A small self-supervised image encoder, trained from scratch: depths [4, 7, 4].
Rows from block 8 of a small self-supervised image encoder, named by matrix and row number. Rows with one number within an expert belong to one neuron, the router's apart. Each number is 128 + 32 x the weight over its row's rms, rounded and kept within 0 to 255. All counts start at 0. Numbers have three digits each. After the name is the row's rms in percent of the matrix's.
Before each expert's rows are labels from the 100 images, of 14976, where the router gives the expert most weight on average: "patch colour" is the nearest of a few named colours to the mean colour under the peak. Only what is clearly more common there than usual is listed. The data: streak pictures of flow and ridge fields.
# router: router (model.blocks.8.mlp.router.weight, 16x128, trained with AdamW), inputs 0-127
# up: expert up (model.blocks.8.mlp.up, 16x256x128), inputs 0-127
# down: expert down (model.blocks.8.mlp.down, 16x128x256, transposed), outputs 0-127

# expert 7
patch colour: black
router.7 105:145127073090106093164138133148120184119095162159168091092167068114123141077093101156133081094135131071104113076129058098145152098094129130125104135131131136180118184142086125104121152141185077099195129108099168161177189136132098108149141151093170147186150141116121064115152143125167129149188096131129146136163084102113122124190117161161157141132110190060160070149123159094143155156144
up.17 110:127139120142107089179110142099106119125193107104165080129079172090111113131124170128149158162137099121101131102107077119173101131134168131149152093148141128140153144081067145217139152143178110128046097091092126173117104126192131101142079090110153152103142117145149209063167138166051080110116152145153132210127149117146119084109194109128154170128110105151155081150102129110128115128149
down.17 112:094048147130086128100067139138092194139087130123091156105171104184083123188103108199140105130090175100166137141166125124151135102121114087122139188124119096089114167144145122096108161141126117178171135180094077107149059096147144170132163166058148103144097071133143094121094107131099098137134079104166135110144146141062119124087156181137119125094156139126106115148125135212137142172107
up.18 098:141146090104103120091134165081118142064158118115139127089127134141119121092158107085127125153152166108028162094157093115101146125082117130138120143175127146117170124090101117120084185088084147143153209077133064131136135181103156123106079112140125098142077117199167124104155136087136122136077143157150130147135148186177156164109153199150086177106160139080116114119155077055089142120131
down.18 093:152125148129138133213120125098120138144125130071150125135132151176059067090171130064145131122161143063155144194099060111221050167157171134151147143145086123150093096156093126099153123111152123158085130112123149125106108089170134130146173186119122122111090187083131121100127089116099141087125164115138111118131089150155100076149142083133131175141102158087114120124089160116056089146148
up.19 131:159086144089123151061131116131092152169162132097157081132141179166131096168096124107141110168139147152151078112159130137134157136208162137124142094140121079145079149099158165196101156184114191134121140125145148118108141054113124122171162146123166113202110158115138092088161067156167071194089095091113107124079130119098185108146167123084133087074150162122137105136148082150100090129138
down.19 111:100101164178110137191134148120121114180148139105143106116110100095102159121154075133091148144118115063151070069167112155150134140156145116127129085145187109100144124075127118101160114107120175079123143191100114075143109136093208077172096142075181207107143155116118160122119067178109113099147159141136084135054150134109091130115079119153125132121134160190091150139114156131087133198126
up.20 099:108157052105102059127122139102153155097132101169103137110120151089076119144146135170112130103170135094050116168104133112117136118174151148108143162095161217132196143087177186131122149126181110128121118195123089119112155103167077125150081145111099113135134171109118176125139120127101098167131096174120167147083089103201139153117139135044154118172169086097102121144113134062114140134134
down.20 108:128126137096118071090156160115128178161151151131171117102112088116186143176178153164172155168109091118152150108128134067123142149138089125122125140090117165082155097113105154134170180094145189064114104072132083115179093164158068115160148155165101109175129133139132131144079093086099198167141077117171118126153106128122094184158210118175136200156106120097133084123126112099124160146140
up.21 113:133101104127149078108120175149163182089087159116094131088147072115148088119114180127106102150107165121130105131077101128142078153148133102129134131105098043142152151043116154146092070080167166164126148140101113101169123131126166136136096074112065155169094137064137058132115059084136112171126118096164127094125137119140186152178135117192125183127120106114150125157133173139111107095072
down.21 116:157105105127141134147177115158112113108126139072098050140083129086128174174148129169166116181147107113140102127164113127148146097126092104078147146162147087196071132147102127132098117115053158124098113174174148116150162198094169134130118170142147144173133129134086125185132105058155135086184153113129112163127150149138098062049138112095158109074155137195146107130083150132174090153141
up.22 110:147155148132131111142090149108144064169134115104081148117168061081131122129139142159115046148145056193104217161101158052131153139111144158095100182116108149113085098111100085152126095123098117077151084127162115176124121106079132105140147112119103111189078142066104124143121100154090127151111145096128104078146091117128086107128158090168137178126152193111140129109151112078093150159085
down.22 113:178133098112113118166167162067188105159055108114140166128183121133150138114143161161144109152130118164128129129135123077156074215152106104177164131143147103150111107108168141186145154139133131082154172092117133086034165098112118103153154134114148069138166111147153102149150138091143112132161135140106128161101100129180112107126097130122186079075076150128147153041086153156107175140076
up.23 077:165100182139155131083176120102115155088085169122112138147112148107147103158153067151095103157102079153171080116104118105139101056128106187086097128125120170104113090150150092166165137128115158180134150083095098138072090132044107138115120119111106122074140066102101094162124092109146089208172131122123118122129137157121108193138134186167113132126182106133083108138213161090135122124158
down.23 084:118145117102121163131117149149133123100168116149043095197117138142126179139141158116116130221122146141151082090119143150111115121136116102090119151117117089154060142171041080109100117161169102084122107113105170109104124166134098181165128142120049127213140130127177128164119107091105124146094116226132081132148152143138141150152136130100142196153132137136134157189170082113158147138157
up.24 099:088154053166140092131054188127198117129097087161140151118115170082145149120111133166151165145122159156149157170107114145103171108094100119099088113125131113115148102132113172111182138187078098125108100100148133111114081092157098052090127155105159098084141168087141143158184106116165091105156137143108151214132106159103184103085116161059107096124112101135080145141174080113128131097131
down.24 101:172134147161164193156129160124138114100140128178129153121178070120147121120092117091055160131117117146095136085161145133076158099162176159102104169154119135143166106072133147104109138152150072097156094147108115125107120180102117139117093113206143213123137152125134130065119146147179111163150117142101142070155136085102094088098055136138198084080125109168143114180126099105174085159159
up.25 105:148076216104072096152125142102114159137140161103127116134083118144137118096148098159108101107128128103144183137143155093167145083131188114101064177175178135121132099122124181136153166110135097105122090122183146104230170160141127127179120116195050112178162145136100109120109065129108103170103139091129122106115062143087133119116108161134161081113177158118200111094113131128119141105140
down.25 104:124129091100110114086094213092102100071139132149041137144150145188124124140132116123128188120113101127104113118154151150082142109080114158157106139120123187163088142108078133056113172131140114101179132108126150108162158163067085119179164147182097144139152159094119152097178099130139114085137121126055191121119136182090134103151128107101195093124113122175143082073134138119076164146106
up.26 088:203184123137070174089075127123112192104163151103055147079141114135117090165168123147123113119124126152155042113162172117149139102068124141093082159133109055106126109130109146168131150158160157173069141135175111107118153159094102180143159146116113080068125108154127131115145128110056121094104098109178131108119161146129115158122130192077089088118125105146122173185116133121157122126084
down.26 099:058108138141141080126134087110153126197142145129181136138148142164111149117152092162111093120152112177150160179106091179161063150168122108107140129176139038128160127071122112125130171172145110096105147174148127101159167154118107220097120119143138116119151102118174159105111158136073128123097112155147161132153135133110155130053090100081150170133123064113107112171128151131197058122085
up.27 096:130152165111158162123128076125129095059142119144150155119177128105045122132095129153111106063118078095165110148081146088161130134144173220132157173117148140109140133128149185161102133105098088138189168125095104121169108136126112121050139102101174142143118131068090178119151133169125149143143096120135114109158144156112211155172127111088164087187115122112116096042108096143113132086110
down.27 090:166108145116098078092102136148112092192138147141124090146085105054082114099142120075153139169123135103138167179101126124160158166116102149148189162151144077129116146157108123089117129091129127084110107106141106159129135158117153113174138085045106156080140114070099134121165110103083173117157124161126130214236075079118161153123113113155151145111137116163170154123084059106135155132110
up.28 082:146096145099135131157164137136108094184140090127043164153054139117117139116169146147088146143092089119094143161181157084108111110154131145145147118124146152123128150108190112221144170119092145096113112130119146096138070182143129113075163136101133127112169104156068138048127108103173127042108143084131132154107080132083196160104118105109088125151094077076073096132144118109116129128155
down.28 085:099183120143131070123119145088117162071108110092131140137144103112095133156092126197142136135110096087160067157117189123109097157157058159091114183156139099164090106116154132144101100096158172166155106178129126117163109121116121123076178129110182148148106160128118163159178082117182136129113160164201155089092130116128115178129049071154134125135084157108165120052111131166182106136137
up.29 104:118068043165106121129107116182134116070096119160120148141149147140122140131129147116137159138141104121120102127173116182112136132178146168210069136134065118186128149042168098133097130137099130122097204095168132130200150114129132156115142174093135111089086182084108145145097114123176129124103115119147162170129095149145170135133103108082113118089152154164172151138109171033156107096110
down.29 108:201127074130128094123198141104135082116095117141116071103151170140149171120165158134098104155128123114142133128106124165144131135192098104173154124110143149108117199120101186126132124145102093125123138141126215129083132164145131136169124168176037145110099206121099051144169125115132123123177143120181103138164112175156101145127132118117106128053160064141151151124138096057148150165129
up.30 097:126129060115113152121129117166047137125120155145120084162100091132135152130126171186103145129124093122116151116087080136129113063134117130152198118129114128154163136105096134105103100112153134145121195158177159086123169121129211116107081163156132115129113134130149128150199117109133196158112060069091071167056134175202175124144174128106082147102133124107122164144094090081120084133122
down.30 102:049138098096112079085109089126104138101154157150134118101128109101133110196120083186122126071110108150079114146052107132108122145096137137175151180055154132062068124100158155112120136118140171085137123139121130140135126080112140091143166135055102162136133107071117177123112076182132155128153101091156066178044169094101122099146135124088152128117145128071112144176110134131117122107160
up.31 113:159140154151183189110093097183153116120135050114154123088173126136100156145203145135092135074143111094165180159154146110089202113092071092171153113092147123116073147143146132145166141175163114062135056097119113138134178118107176111118106131137162127100176196053126078185113111133096117131137127099126154111142170121143117134111174121142161134145141155103141075139143107142072114163106
down.31 109:126164072135141129101124100146170120170083133109108185126134117055165120113115155082104098161089135136113131187113142106153083143140092160117155101094063091138057196197132161110149052146092082153120159085122120095094110121169167128150164042124134129109184075213150118142121171131083123140135139142103115132143093104085089134127107173149131120124116121192133139125099125113092178120145
up.32 118:102068074120103071194114127105127142121122092099131116179111147125073074118100121148173133080124158114177148125111115135132124068107168116068129206108189135167153078093117136162153149153106137080168157114127166088142112115112160178167099158094155126163096113142124068154076132117141131149142152074161128147105186078170134204126100139091174160183127070126148144126173148126144109107162
down.32 111:113080079163133125148131061113079149152124164104164106155100141131192125128158106175127183140197160125133112113116139121129099133140115093078189163175143102138147146149179152122115084156166157093134068152111054137090117139143103129070129179178095127131160173137097150139167111168094143097091114083088098067141112049091105093136132137073182127183144142079088104132112162124117127141169
up.33 110:181162112121108148068122084082120077137147141128110153117125128128128115121148168157115149125086168119126094148133134117104130128184140129150064168122129150171149163116147131138114130133068113112124125034183124140142148190116092096141132147130160099079115184067117205162094115179129127116111130185099168147087151089141154134125123131146162080115176116151205044093062090140189152116091
down.33 105:156129123154103073171168179153157086080092064112097120124163150151121121126126122150102152102189091219165114132131155138068143177115172122135105112185170130070096172115137124125065132067135115127139117087113130055125131126115202170153167136087122092099113138097105119097140128162123089124131104098090156121163141146092133172098108101149062098148105102159058132174158103142175109134094

# expert 0
patch colour: white
router.0 105:109146097185171109104081075099111146166152112146168130099104127118088074101152126100063151162136138089173162097081133116149152129107120148155115086209129147169158148123176112089115131098206127110185123070083138089142109159109145142144139095114138137081125126123139088184118155106170100114153067081134108142099077177135047073069159130092164109110139183133135163138167156134093138139143
up.6 103:117172064120088134155084092121092151133119170111152122071122067130096086102117046068123073177153182151093126153079127141124143161131189179140089200178118162157133127153045121139154152160113136173105119115166093111151105079129110110148139103181107154114101132116127162134123090142092178120132138051115171119135113090122203106115138127163120072158128125121188109130119123146122096106144
down.6 101:136126141155153088191152149114103071150161157177150144101134125179114146144160109107117138103109182176119154211083111117129162153108155139139133130080121205213141145183120146085117103164176101169116149145133157107156123176140165147132152099071099146144141167137139159166126139125120128129135109157134137138103172126116128169061185129186104161172132044110102155118184168130167122155057
up.7 087:127159113118104205155109093152155078085135144115100112113162125109139114118129091097193098135131121118119097096120111100078159127168117090158145072145141047089193143123109095157140088177164166121107092112177059180182130190073137153126135103130170160106088136110129077089117131103142182142127100129159131128145126121144108089184153188088139079104123149105035105110159156145086117141143
down.7 099:094158145073068132183130109151121167103152138133128132112130121118114169088134096134142032075140097168129174126120168086110131152101155227140137168136104091093139117110132161059169106142150131102078112127132172118123122048142101104114099118051144145128134177059101086163123123126089125114135129173187143119148095131153097116120160062100115102118084131174090180095144115112105179138118
up.8 094:148123143121188132118124151130179153169144073132155146190101171153150127142199124125129131122062133130110143057131119093115155121128144111151109062094189140125101128091130124108146129128157119133134097113129180172146086081151132082167136163177128148071181140178131188139193093106087116104160132123109179051131051140158113110129143160129161090180120111138077134065116172075100153151129
down.8 100:125112127108177102134140101154110157132160133153127157100090107122163172146085083096130170190150123136086192152072132137104121149156126108087150175144106139062151120128119159166144150126155155140087127136104162174130191068117161135170101073159181159125131077076133095120068134125168160076137148140118118121165172122166167099103197139086223120160136164123167153195147120130180156109135
up.9 104:207164098125100095114123168137147176138102195168081100076128111137099115148139121174073149134092198179116182126081172139156121095142129133109097152114156143126087091086138158157164119157098116171133157140106183149101206123153145139167140085146124149152172130143111136142141153162064120128094144165116111145115146106098107166092207170144157173130149124112106178129160142160166114139222
down.9 096:135080198109131151112130106189116121056118149083146154101184170188117114161143105093162166136126231094108110106099138089070136111109161162099103119139111179132102091086127091065118110084126158149057139118139158122106126138148113140035119148167125130094153142152091140106148106190204108129076140132149106102145128153152114127097087161102140114169141131086090112086124088129122166147132
up.10 114:113116171174071117112121141204181136136095116118129102150131101152200152133101093140088131147132116161120095100074154150117136141077144153157102104140163140113182106167118119133201119108174168123132090127147124120100083114087177104153084153156083112211137168160163084156070092106112138152146088105144172140129137106100097078119110093164147152178176168095160219109125121100067132108117
down.10 112:149079159087133060116101190109116151099147094144122107131085144125151112120107141152085205109107104133133198120149121123134140068121110127149099134069193160155133119082107097072129191102138120093124174113175139102111121138121141083106155181112123113093172127185105095116155140073131093099162132151110115163113138165040156074134133144084178073113155153128076103119113176125165134196095
up.11 084:196119121110155171136151117138112134098072088115097115148160152140156134164144073081112130051119144222144136098150078193149134133104085090151116144129113091139046167155114123121104122142093106147134167157165171151120163053105075139124075110123165134170136087109148177115105076095103091127065146143128185137163162117134062113147101113095136123123104173147143170128143142131125123186081
down.11 091:113095117090125163073115158097119124140087105153158120140165089164124116116148111151156128149156190152142131120127169099185177137141210116155115148074086177112103126153110115136128140140165101131103139159097148083075096132146165137106043191118147115092171144155110130073131197167076166184085096132176130091121112163142130090174098188155168135128108150068126068109163181155155136116123
up.12 084:128138070159167140104111144130162121103058154144072135123148100170149146084154129121111141124116151072137140135117131106134093116155072154110138087104095182099180128151155130038098147083150109136166143096167192146111117077176120159190138107168101134140149121111077165115193127161104150110131145124050102166170098108169086194082120159138135133113152152168126097107127155078137207158097
down.12 090:093112154141112156122090199129129111163150111081146169132173088152076098165154159136128175188115152150112159112141103168095140140116122110140138103120180128133159131157120103177190120165161096180094185165150138164111128064128041117154136114163164108153028110113152157124091111136131072127087148132174114088143148134139095115137141138072092194084140127142123150092069134147184130163086
up.13 120:089085104144115126130114092093153156174158091168114107124145133149103136119177164153084123098116162119133138147084063152177132110128119108127124140128134115114159141152149114100069082074150138143221131046173128111211124108095121154149096101179054097134158145123135111134067155137111104103056111116134104139135137128151123158137125115135166120127103193034126209097116143153157145071112
down.13 104:179152157111146125153106108161145169151213146120107121161153101115126118139115166111067103120116155144140148160144133096085074084129160140118095126149140174121092132149127030090081174093148130147099165114139139059087179107163097159129144122111153120150135033178120122134134139087154104103172135168067138060075113143093163140137128166059093179107128157140111139133105134189151165152124
up.14 116:136158218097178136079087133074165128148163111113117126145102107196090117096164109129124084128188140109078177183159122142176085182098123167145145147148151117192102100144095124138135144079117104126108139157065139098091176103143148079188073134100120143106127098130178133132132213164079176147147102079169144115095142172141123119125084064159132099125134129109152122128092109112107119164128
down.14 116:126112122126108127088111105099132055127101149203158117113189177165161135140126075074105163147093162103128146133178146079124157104118112083121114163162093190138094169091100091097136109155133086123131172128150166146087217145158143120166128181110084096139124144141085157106148115100109113127160035121089113132160110148109168093123145100117229068152083129128164129128104104126145124127168
up.15 102:155194132147183155127170152141147100111157149089190147125169130103155099128101159135082144158182086106105138096115086123078119074109113082103107181108107086158111117116109066108155162171156123198122133118144069134169150103093175112194137220100113145121099152120151149125170104169159135108143143115152126126087104183130176073121104152112122142090142136100086142166125146180092080197122
down.15 104:163118112122090053095125150148107131134096140113062118188135170162159168160161141098098112083092149179100144184114138104103171185066090121178174144128143093109124122161153131127182130105111187092082105150134119138115112130119079148167138076106081146085115091188154094136135168147138088147129113113153096102158124121133150169072113143115201106197140136091076095201141146133110100092116
up.16 106:065147077089131164119102144141086172127090112217140145173135159130088097139094118136132030126137088107132104121144163113156080133100121154186140097110178128121133121177140139092087154180109147086092139093133124124095144150111153106120065112131060124055188139156118106130126173144096104184119130119109121105099085170143141104151116103128162105137136199056097158154091158152132188123155
down.16 102:168100070156115175080064063138091115155117136147086169147162126102117157112141073114084169076178176167119130153064088156127129172129143084120131176153100165101122102105165080100162187128149142132146173098102146172127081148089108144165114145081132121148128089100121128195143126129110137085107152067133114142128105105147168108183181090097136120094093140100086094145131130134069163095185
up.17 094:164143074152129101096152136113111115108057209111078189081094091124078085154082162098091109124102151110126115176128088109124154068127116146090134086106119159123161078114128195146105093167159094081120124094159140119159137127178154160214071121153139116108149142145164124115120107142135107132083111169122171160192125166197146159137097150198121136126098128096097123115096132162135178146109
down.17 103:078086117128193160122109162173165094079095186095146129109194140118176144176155141039100136145067167166107094114148173109115129144121119166135144104188168184140127092115120107160153123142095073146163118142150130122100150088151150162144129146094082112128132141075156087165130116116145126125103139155080136123103152112161110109140087126139105136169116107142048183084119067115174038150128
up.18 108:127173141085148079062148154117154150130079130145135086119195122102103142120174115156131108148117158102161146087108053153119076170105070122043091135151138140129178148150135157089151175106139139171141129069151126142141144171098081158113128110152129167168096153093118113149109066110053133083122184111088132130195161125202139127135095154138068091133134140163116161093148147173159109148131
down.18 118:103127134166117158127069159134096132085115135086140149110136115120121135102159199095108136171104137133084074092132136155116137142122185168165120146175131093183170085134101131130041145164156187157085112149116081136120130095139092146131132119129101109063138155104011133163128120129155164107105065110125155129181113055152114111061094100154126166134169132097156071184120143140118141163113
up.19 093:126107130157145182140143136092127123145171114237117129116106093081087097121168085124185118122140126122144124143101130198138140137110104141165110086153115144147082152031160205122152137107125100158080117077128188088136165185107115162163105114168142116137137132089102197160179120122134172121122125130140134172139169134153100214088120170146164154122154090090122101131085122162159137084111
down.19 090:113102175143098093144124112122141088172095160143132190168203173128139131159077088072141084082125108125128141160142107105136106162106080144119120143120114181139137028142099121133140111147120151128097122095117092125049096097113087066173088147167168114110215119152119147088127080091127152194132178098139189108185118148133145121139147112136118106139180111146148173114178138115139074138152
up.20 114:067113158125134125131113089164172129127115108106158075138137150086126056102146126116138104159127120139136138075088123081152156121130125091142149094134164130119150100141187061138133144105131114084124217096116084139188088087119067160171099101189160100076061118082097070194164176146124160143133110110103124091085116090189147162184145118127135100115116117143106117122141178125104145197126
down.20 103:157092111151146094135187117108102121164093159100141145161139116145124149100148190127123109103140098161105158174124176126118145135154130138159118150112135116112129167180141146109186103185146127079079163103073141170133144120159171065135115138137096148152159090106108143174228120102195138099140210147057136133157164078124142100135100080142126124169079177142188109084096143110074155154077
up.21 103:144110146140153089092102147178094142182136101155074160142108077090108118163109165147175060127159155099117056157146166138110123126150078096173150208068168152162128138089137103122128190147182112094186134166163163150111155144154181097107160161112123152115151148113093155161139119134086061119086137172155109142112088162131115167132114139054149152128115101085166165150106110107158090168153
down.21 101:143169109148127151084121134166123143170128088126114136171186114118158169125124100114126132115147142158090034120131173138125154120104115080129169099140092101119181160135082066086098125128146089084151116159121132114118159159153198099136125181182080146098094148029125190105131128118154139175130103088100056128081166072112134117054182136145150099101143121142131130089134151090176112162118
up.22 106:171133117097073166151138106143096182061077184142147142115141121126142102115171111170139129134160099153120120191178090138120134163110165186101126154167198135169169108184143131078084081131131055106129145157132135127115116123177141103110125092110113127113093146190113119085130144173053102156101144140095123107128140210144162108099173143098099146145154159080135134125125183123092077138053
down.22 099:091126130163168138138194076118101120087160156145164078173135083072164069161146166199054116145152123067087156191127128136122107078091160108091176160159112163171184147067182125155132082112180107106192153161151149126117080132114115125148176150129113097142125118114125146075088100151137081124163102106120159146132148119083142148103150160158151152107126120116152144152165102139172112081144

# expert 10
patch colour: black
router.10 096:113101084092088110089119158152099070135137167158113202087121115157173084167147131146118113083095166109122095116145122141098089140103133177096098091108096192173107081107087158146110152107139119108167140123187098168138163078129068174132159091142115123186224133123147140110209087093144174070081109156165152121110127135081112093110138116151140137122096150124146111099152088111097094088147
up.5 077:111130084168099144112087085113135140163171129154166154127131117120153092165070134113117113116127133152134084170147101093125098122201160169108113105176170049074179108159143124106095128118171128198170158147098052066151162199062121136177161082105095177117134109110126141087130137121103108093086128149137163099157126133136076102133174182112073135116092123168113143087123149142153120180141
down.5 080:118106118174172087094160149145147070131159110153127061171115184159131122140156117157118135091171147133125145187125105166184101108116124117103113131142148058093172089149169112176169128135160091151160174143067110104083096202096111156115136191159140127139088173151099080112171148171085104124164121157122143108131117132144105176067102048125131070140164093077155113135114146180136108148106
up.6 098:138138063124112142111159094156108135106166122133150077106131124167119088151173167120164086171078148196181200117166076119088148118154125124161142143154145142141170160136133094130152170176187090086137173130148125108105074122161150155089129166162114098111154041114117091118194130100168122138101120178150090174156111148137120153145128114166132089090112117127139078092185153181176061145141
down.6 104:186157131142119144132112147118141117162158199153120120177119131129121047173174175157165096195074144097147124111168125089082123119110116109153132078110116092142185178160114125094128068110134123103103145114076136148137065168132164132149105085173156180102168134093133122090106072118162088150159103091136164106073151098126116088102146105135190173135145134064190068139106119148139143169108
up.7 116:137113125122183091134096139187108062128169163157145145106110160164167094117127091170145154118140151127082191097112102110142139144119140190196095191079123090155122051145118158128068174165141148096092131074111116084163182147104145068093120160107171169123156182177125074125104117167133135115099148066127185161120110153157108098106133170122109163107140078145127129073116139126151130115090
down.7 109:128186108074124206149192204144089080107069100177097171116106079089103098130074117113112122143048107130142113165135148178165132138108130094116122191134100130185154103123067105147162137136138131109139136121096180151151057120163150166138114133141120160103142130133091128088128154095106137067157134122129114184153066127167148068134109131096097164116152128110190160128120089128169154112160
up.8 113:076090127097142119144131103079120085113146115156147123135070076133201138160143043142111105140139079115093095136122134115127129108153107108091166151050113166167083146098118199122123093136118155154133148154162127124084099100162063135084157183143104126195120146127090135120206141156138148085083114154095110108108107175138153064076106168096130110104109109192095099144108065161105137145122
down.8 099:117150176165116170103126155141131203135120126111135148159078143125137044136109069135120174127091072143166076063138146079120138137062157116068113127141121177119121124134162137088189093151142106136118107169178166097138104121114093150153139167133156113119109152147135086131136092125111142144086124128163107137099135153081071103154056178110129067085150090197078087179124139102107174088146
up.9 105:117089141141172139170149132146106101112097130091089136128169143155138128159100146102142133136144094174113169109071099169126134118088097079138155139140140153093102134117116181083130114210178147130079156121137158132131136095092093134065141128127040156115153130135108110139215148162143108093153112134112114180146181101100040160162101120123086088174080183151127124080161137092185087071160
down.9 101:130153178080115091145186202120088089093152150203156109104130078138115135102116145129151207100154138122125131153100120177080184123170077154124123137099176127163140141095157082139142094119117104104186101134091132089097133109149134116151110148149064156169122145122106162135166152122083164143147102177114106067147075148153099083177162182144212145122107064163120128103159108125102144156109
up.10 117:085160109125159156075145121123100144165132153108143112113146122157156126131140161155118091129117104185198164178106150157196107089183132143104096109170096111006082125136115116126087136174168168119064163157153137088141143149160048126057094123118186076133117108113097138190075131100087168153116141129098122136164143166086113144136142070124103150145136122104124071156140143137119116136150
down.10 116:133154129087153071134127116092095105112144163182174178077141126081146036134125135136132118120136147136137090105108092124177102120106113125135118166138149116141075105096175141122184146099126108099174117117108079072118123125117147135162223147138128139168135160083080103102170129131110187168137104149135179191146123122126119202093179096165087083193116137079109075094109124158182125138162
up.11 107:120162137113147093129131124130072137158149078140177125139125166174107123123120169128177109173093102132180115114169128061119139145138155114184118178124168153099157103099172151197153169127142122139163122156151118165170134128118120196171220162102174067150130138103155137095127114128143125118127082181150130115104081099150108123187103086108202166119121151107139154103048077174112171096087
down.11 100:100097121128121087123106086084107128088125100066159102131100136136128169135166108127114148161158162145170139120152180181120184149113118089146124153126153205104153209131112126173110090109114097148168107167130159079109167073112157158117082108129152082117139156093087148166131165086102081079129137099139137095156185139197146178140155118162091180167152201152155147149102155094124188180111
up.12 100:073147167131157142134125088190160137148093147152107164130133117139193139176173198166130093109118090137172103109163197112135130089109145065129134142186139113118133037172119193167155137081129136113100145096102168101112106103165127133121110103093171112135177113132149145123155167122155152113102189129143200129099056162173185142136141157098099167129137132136090182124134081142192127130125
down.12 096:117190158068193159117179144116104127097084107088089130105107111177109104151156129095132086106145157134130113078172117115103106121073132111078139147092089162091061142056128083114147113177186133131122076107151133128141160177135158165134143125154095160096109165089105136138115187092140119179134185175154132126125169105180172133107207148140106150167088125152147072126123107093098142094179
up.13 089:173134165213124115057153137144173161138109121087141093169128144135114080120108184117102151124117120091164143108121128142048131129099087111173145162192153149122125129097077137068107120156142105143147118204127146121118135157122090146129152114174113155085121132128092122137095109189123183113172213125184169122142174146170170118119077111150085155141071115186148145194113119094134136110166
down.13 089:121126147149154202172120045165175160108124124105160118157159168124151121130141112119085127071165122120088169104127081107105121088168104162117114070161112130172108065123096149164101171144152063140124225118113130107165136177151137168161127143116070109143153170173177133183092131087158127148080074114122116100104103148118122152161138112070114062135202127123167124134125114117111102090129
up.14 118:151085183113125128128150065111128146148155145131145104173152104127197170085154151147091148101164172170078148183142056077126128092154171154123138163119148134099174162175162115106117154126110211077111091094129150061102162068126168095130163154107159137082109153123104088070077112149150155124116154125123056151084124170100129138134132147161167110117124095065171110160145154145145111160134
down.14 104:132127101181143147124108164088144079091156116097141165114104195159127085102103112074115125162145095083145110117127110193106114129192215156128149093138138097141138175142152064132143148195133116156142110112166057121108105079147163124079144123096151148132084099175092151118141155166152076206098113114121162122116130128099089106117108136119110125135036077105129121089121179162134161172075
up.15 107:155173176138145152156100151130065112162106103107132136079113144181130051129116065122110098065121111113061128102156126122158167086135170107179142128092119148130127099100109184115113122190054159142167123177146155180140109104161143158111130102085170166109072068099126118190177148141121128143173119124146171108106142060107106123130119151149106154099159187167179128084115093096095148108118
down.15 122:084118109137179138137069111112127127088125139100154078108164188103145157162076070133068158095111182103119067170075115080100184147114174108140119129160122152125170100104179129144098145110135143108090166112088091103156142087166125133148054182066150173087139081141144163109156137123129185093132137124111164131083127169078124082186114177154161136148117125184088138106104146123152152165111
up.16 099:179157123094149109069132160050067112117119160161142137163082084141158096171120096087130131104118129130133132052153126140061092146127170090128145116134148108132135155161085167154157097152105133141157060113122084102142117185180064101111074100139133139122147160128038156163116130120107125114031165087118122081101106114112153149096119120098162115125160098122105148126114098064100186144140
down.16 096:121182094123161194180128165174149110136120083136145124119134107106159154117147093170083159142118142080110096149085117185129136172102105156124146136082168178088116101081125164136146123117106139070079184110066102116129163119085160131158116109139171164098152090176143147123110199153142157108125075117174062121149153151110137169146105111178149144123053065137119099172113183072176137109118
up.17 075:150098173175139154139120121120129158129050134125160128150174165123123094152173114122142081122160097104078171066051122225094164042135068108165141100138168111136135149166106070121127138114090084094139155156156148118124109183143144183095133116122209120127182106118096097157111117130087159151171139112122152129148085115176102081079119133138139142099171117136085113122143134180132120171126
down.17 088:119116125095022124092166144167130152116134086145106139141105143050113199111073081164086106119127142139129130108169175094133119137160160138045159154115145127119158161126080166102178106153125129050116130193111168115104120109064095151140175094099102104140148203117147141118138080113170145149104186134110148095080200097156096113146144102094155141116134126151132147095170144131126094121145
up.18 096:141140089109112154145180146108147178136169157072103131151124134148130048119100049122145138118109088133114174177100122095170121149074085115109171094129136164066163116150088157098098138171159156056161111136118149077101155119127123159187116131164148074159090130166145148132150162109142085107108110108099113180135160105092135114110186117080107163147102148213113083198084129161152118146147
down.18 101:146174167134108158112099124101131125180155120166150148129132140084093116121150141083079081150206198057172131158160154108152132125127073139137143104143118166103121092168124156114200167124133117132117190072073163169188154148104153074154127109081128095142167137118128079127064175145143133120113182123137166124151135135110152060139104168128180123138099064118145056144109118098098121105163
up.19 108:153171105141146169172106153147111131176094142156128191090121140082087130128115084102105128067092125169109190112127133100142127125125102149112109110100152132127107150155131120151101127122119192133164141144079113099075099138077105109151152118126113040130147155119135154061122081084154155076124129131144146068078214115124073038123119095153094125110136142073128109086042161128097082142117
down.19 107:116087108146121136176108123063146131180144095120081103117112137108086107123045128113087211127116139100131128104123130138182075142137114080167120155169086106089168120163141140171098078129156096128156180103127080130086093042128157141097146104141113120113110150140116119099074176152143068121110167089074164093084118104147114151097073154152141104092085081126077098102080162156149148081125
up.20 100:107128122108115119094129156160127109105124103100123138109095166115146169193120122144135167122147111068123199129082188078084154174132139127142124080124124093042127152109086013123129087135148116169160157081108069095108130119138098129142108165144078116133089169150120123117081168134151131136133154163052153142063155160142080097116115129109133168133103135091112079121159179159133100073076
down.20 104:143148107117115071185141193181074116097100123095136169145118119107140095092150105122127122174090107142166171160109142130115140152126104147070158215123171102196111078117088139132148107102100136154085204090150120115069069076131119160118132071156146111171151152096120169116132137109168184175063134104075099103134153089159075146114157082159102118127104122167108101140153101098165143127132
up.21 097:176140204135095144110153099143097119122120096186105147135134144164146137110111109076155153120095134118133096165100103163141136106086075101127069066072085092097117056040123163134159100137147120077124128099118131142109155143119150115106138132178117162091140137112171176160123092120119158122167155075120146186128104168133142153057093061110138144157169137105130124116114198128036117139177
down.21 097:095125135125166149171158147154184127157106130144154117173146123121110109140153116181140184127165081165153181128103119146090089074165047112110170132135142085097115183103102086143111118117159122113144098148155149111188125134116125133139150107223115192167183109140154158125115105170161150135153167158109155204150114096097127133150167129156123149138134195090136086155065066162076097177118